config.toml
arch = "vit"
train_examples = 97500
image_size = 32
crop_scale_min = 1
tokenizer = "char"
norm = "layernorm"
norm_position = "pre"
mlp_ratio = 4
fused_qkv = false
conv_stem = true
width = 384
optimizer = "soap"
max_steps = 18400
batch_size = 128
final_lr_fraction = 0.05
Rows from block 5 of a small CTC image transcriber, named by matrix and row number. Rows with one number belong to one neuron. Each number is 128 + 24 x the weight over its row's rms, rounded and kept within 0 to 255. All counts start at 0. Numbers have three digits each.
After each neuron's rows are labels from the 100 images, of 14976, where the neuron reaches its highest value: "patch colour" is the nearest of a few named colours to the mean colour under the peak. Only what is clearly more common there than usual is listed. The data: seven-segment displays showing three digits. In brackets: how many of the 100.
# fc1: MLP up (model.blocks.5.mlp.fc1.weight, 1536x384), inputs 308-383
# fc2: MLP down (model.blocks.5.mlp.fc2.weight, 384x1536, transposed), outputs 308-383

fc1.315:186104174136108129149152135142134092131119110126159129146139136136111156108161107110119119110143114083105124131141146127133123099096136137125128130128116148131117092088171127131149135133180102113150148133156153099156142097137126
fc2.315:141140139103120139134095154142090127096125079086099119097168121111157108142127147108129117135142105094169149157131129121146106152141140139134108148123139065102119104160138090118155130162101094137135075131154127145120142143137150
patch colour: black (29)

fc1.166:095114146133087092096125132152143097134159076133131135113120092130143096115145142133143108112113120123136109112176128104123152131134142156165104111124083090152167102135139120115130136126158096127146170126139178108106095141127148
fc2.166:132160157123142157174109172157170160101126128117098142123141098088147090119105152142123085165101139097124169154091151149113122129129080120142140157062095110084110145131173171107109082122098145138098136133095127152142142099131099
patch colour: green (25)

fc1.398:147158174126125126142132145135086110124117098134158162193131136097165110134068151103092150143122139185142114175126165105113121128109109094144140147136131145108154147098088125116116162139102117134159116155191105140147101166151112
fc2.398:157145139129119115147114109143144123106128111109086088114142069096139115107159154146100150134082126125123158122141154096105135162155147163091182128079154107152126113168124136112119092178152068120164131097067138123135117152110127
patch colour: green (25)

fc1.653:130133126161102115123092123130111127146169137119168168095132162090152148181115148113141118064120132138125095139128131127103105115127176122178136125093106114117153120145093123137118121107138131129144122119134120125142154088119102
fc2.653:140170165116134148143120160146116145134121079088083100126161115087151108114121164124107128121127127084144153150114161120142123153132137116095138145078145114131124129153180111124134105164128078105152133096153126133110117150150172
patch colour: grey (62)

fc1.223:109146105149166093137122133104121112164129093109158104142101144131154126127097153106116153144137107118112150139160157139168091095147139135111124123127138128128144114100109155086123125141100117113087120152152070112176182104115105
fc2.223:144169131118146156144112160153116142115156083115120115114167082099155144140120146100139138127130124104182139163099134099115145157150125144135124148102139117134157164156136139122126103158140123118155098083160136134112117161125130
patch colour: green (26)

fc1.229:142089095146151129120120108115050088125080161175178113116132117117133124133090119187153122118127133136119093106107112108131129133150108112135124158147138119157110137148097114112126139124149154155119140144113123125168143089106139
fc2.229:133120196129085145094110127152110127118174117095125125098186143141126136115163137076129116149133113085162128132128164175135108129121172128133158131113151116123154128157189106134162123147147090109135111090144107099104097144114160
patch colour: green (28)

fc1.671:147074147121157138072158148187106109090111174125142137139110136136150108088108140145137111120121132150170128100098140172128103085137142109161161130111147122144128148069134141147111167135149085084109147120116120147137201152154070
fc2.671:126152168077077158114125166130131133116178100137111121104169099076176117072155126089149143119157119094156136152141177163148109152109165131113117155065129118083153120175089116138140093096120122116132142156143128117129108150140139
patch colour: black (31)

fc1.422:144134118124141152139164129139174129169124085125140133156117121079137142129121180109075108069126146105117094116140136131172134126152140127132134114128125149141157125157110107134133127117117113100139101113120112140126069100117161
fc2.422:121128147119102158108117173113097141111130116079075151102151121165127136098112115108147133132139125104153151140126126112123130156151160066117141111129134096142131124131120120101151107138113094136144148138110114098090075094138136
patch colour: green (32)

fc1.100:189095129157113110088122114160098120114109135157159122125121136124129147116122105124158127123149141148149124127101157141136116086129131087124125118146132136106083123114100120129137146142156075115130108139114173132100120169169135
fc2.100:128141095111108138126092142158146118100133077103089113098165105098155106155129130137168125141127133085140132148116157136098114164147133155122135139076126115123134069114166118146129150126113103133121168120115094108108099152128148
patch colour: black (35)

fc1.102:149105097142090084081156156155127115134098155131151115121141143109136135086111110140097128126139155147111134117099125116166135102125151103146138134158132116120104121150124079135125190133132055125142096123094132131120147154155106
fc2.102:116134097132123119112095150135151143122131106130111135081121107117140116140146132123220118146127129100174146148128151153083122133142129120151112121056099115120120105123158118165073129142123093123134138122137132119085116117149098
patch colour: black (55)

fc1.348:089125115137113111170153132121153126124153139132163147170104142134147180132130132130119156123121103122104112093096138131147120164095135139144087124148125134105137111112100126110140167103071165139137107157174147163103123146122150
fc2.348:168137141103142165111102139112087151136118143109126145123177121128125122136073158114118134072096163101148144163096179109118138165131148128122148136073118105162101123168150103111113079129187119146139115138104098135117141148133135
patch colour: grey (62)

fc1.605:097125117113117094151125142146104163165144065096132096147120111143127129121112121106147180141146126151118150106132134144150103096118182139113141110126168123130126144146135124157126068110136147152098126096160097173132109142153167
fc2.605:135159148167130165130107131178119104095125128092114108124157127114140133108134144138146112135110096106155144181110131125116128164135154150135167162078118113131125118170149118103148135154114108123171134094150148122109098159111137
patch colour: grey (61)

fc1.247:129130086130145107126150165177148138132148141122074125070110141153142200102164128102127100131137119132128111149144134139134140103128102136156131136108135141170110096154144145114124116124114099107177157147058076131159131102089102
fc2.247:128142135093138135108099142121098115131129088093111123112124141099120100148139122126115112138141098110139158152113121131120122168114143118111147156109121123125138100139136125101114121152147110114135091090169130144108127128117129
patch colour: green (26)

fc1.526:147105119122141116159113135094137100148089138121153109122148090121142119125147136114135128056153120148165097137124115124115087101114151092112142113128140074114126114142118136111125133098145130109101094139097133157138141141123139
fc2.526:114144132130136182113160131133119175100128078112087147158091140167101127135151111171179131151096146099098142125113095127168120156133135157125118127141098170136193157111133109089148147183114125119154115106160128134119102135131149
patch colour: black (29)